From a checkpoint of a small self-supervised image encoder: widths [128, 224, 384, 672].
Rows from block 6 of a small self-supervised image encoder, named by matrix and row number. Rows with one number belong to one channel. Each number is 50 + 12 x the weight over its row's rms, rounded and kept within 0 to 99. All counts start at 0.
After each channel's rows are labels from the 100 images, of 14848, where the channel reaches its highest value: "strongest on" is what is common among them; "colour at peak" is the nearest of a few named colours to the mean colour under the peak. Only what is clearly more common there than usual is listed. The data: made-up ball-and-stick molecule models.
# convs1: 3x3 conv (model.blocks.6.convs.1.weight, 96x96x3x3, standardized in use, each kernel summed), inputs 0-47
# convs2: expand pointwise conv (model.blocks.6.convs.2.weight, 384x96x1x1, standardized in use, transposed), outputs 0-63

convs1.39:55 89 35 36 63 45 60 50 54 52 62 75 46 66 48 50 51 49 71 37 41 35 59 53 43 54 35 41 43 49 55 43 52 69 37 44 42 78 49 50 51 54 46 57 55 61 60 58
convs2.39:51 50 56 43 54 57 44 46 50 59 61 45 52 46 47 51 58 56 44 50 51 50 50 51 59 49 50 48 31 50 51 50 57 50 48 57 54 51 50 48 48 53 50 47 50 49 60 44 53 52 54 50 45 61 51 54 48 47 43 58 47 55 49 55
strongest on: dark backdrop
colour at peak: black

convs1.84:55 46 44 34 58 59 51 46 22 68 58 49 40 41 46 47 56 54 62 37 57 52 46 46 49 42 37 52 47 14 52 63 62 49 62 48 69 62 64 53 59 49 65 65 66 61 52 62
convs2.84:55 54 54 51 44 48 49 54 62 52 46 54 51 51 59 72 50 50 54 49 80 00 43 55 49 41 58 50 32 67 47 59 63 62 62 47 45 56 48 64 50 37 50 48 50 41 00 78 46 67 51 55 44 52 53 40 60 53 67 52 51 50 36 31
strongest on: small balls on sticks
colour at peak: pink

convs1.51:32 66 39 54 59 75 53 90 39 50 77 73 59 79 39 66 67 39 62 46 51 40 44 73 52 56 52 55 54 55 33 45 35 63 41 49 47 49 41 38 56 38 33 41 50 30 42 36
convs2.51:50 45 44 43 51 45 47 50 49 61 51 50 55 50 49 36 53 64 51 59 54 35 50 48 53 38 47 43 31 19 48 53 31 54 45 55 51 44 49 48 43 51 38 39 40 50 00 49 52 40 62 48 47 48 38 58 48 55 48 58 43 63 56 30
strongest on: dark backdrop; space-filling
colour at peak: black

convs1.9:46 73 45 45 42 52 52 55 58 57 54 45 55 71 79 51 47 59 78 67 77 60 56 43 55 57 54 54 58 57 48 57 72 51 46 51 45 46 50 46 62 41 55 31 53 49 43 40
convs2.9:51 50 55 46 49 54 51 51 50 58 50 48 51 50 47 40 50 50 50 30 49 50 54 69 49 41 53 51 48 00 50 57 53 44 43 50 51 50 47 45 50 52 51 52 50 38 31 50 51 48 50 44 51 49 52 48 48 52 46 48 50 48 54 52
strongest on: small balls on sticks
colour at peak: pink; white

convs1.63:43 46 44 55 66 54 59 65 35 49 68 71 57 85 38 44 75 78 48 49 48 53 48 67 38 41 72 21 51 48 51 36 60 63 31 50 59 61 45 40 61 48 36 65 48 61 37 44
convs2.63:50 49 91 55 53 53 29 52 50 51 46 50 51 57 48 50 53 55 72 52 24 48 51 50 50 62 51 47 52 57 53 45 24 52 41 53 53 49 24 49 48 50 61 48 51 50 49 56 52 48 54 49 46 58 44 51 50 51 50 50 47 52 46 46
strongest on: dark backdrop
colour at peak: black

convs1.46:59 65 52 47 33 54 41 48 51 48 56 44 45 44 44 24 53 37 42 34 49 53 35 46 49 52 53 37 46 53 48 53 51 49 50 42 70 83 68 55 70 44 61 56 56 54 62 70
convs2.46:61 59 58 42 36 31 47 71 69 50 42 48 40 50 64 61 50 50 50 33 92 63 35 66 44 46 67 51 51 50 38 64 47 59 76 42 38 54 40 72 51 52 54 53 56 47 51 41 41 61 49 67 56 51 52 41 71 62 68 49 50 48 30 86
strongest on: small balls on sticks
colour at peak: pink; white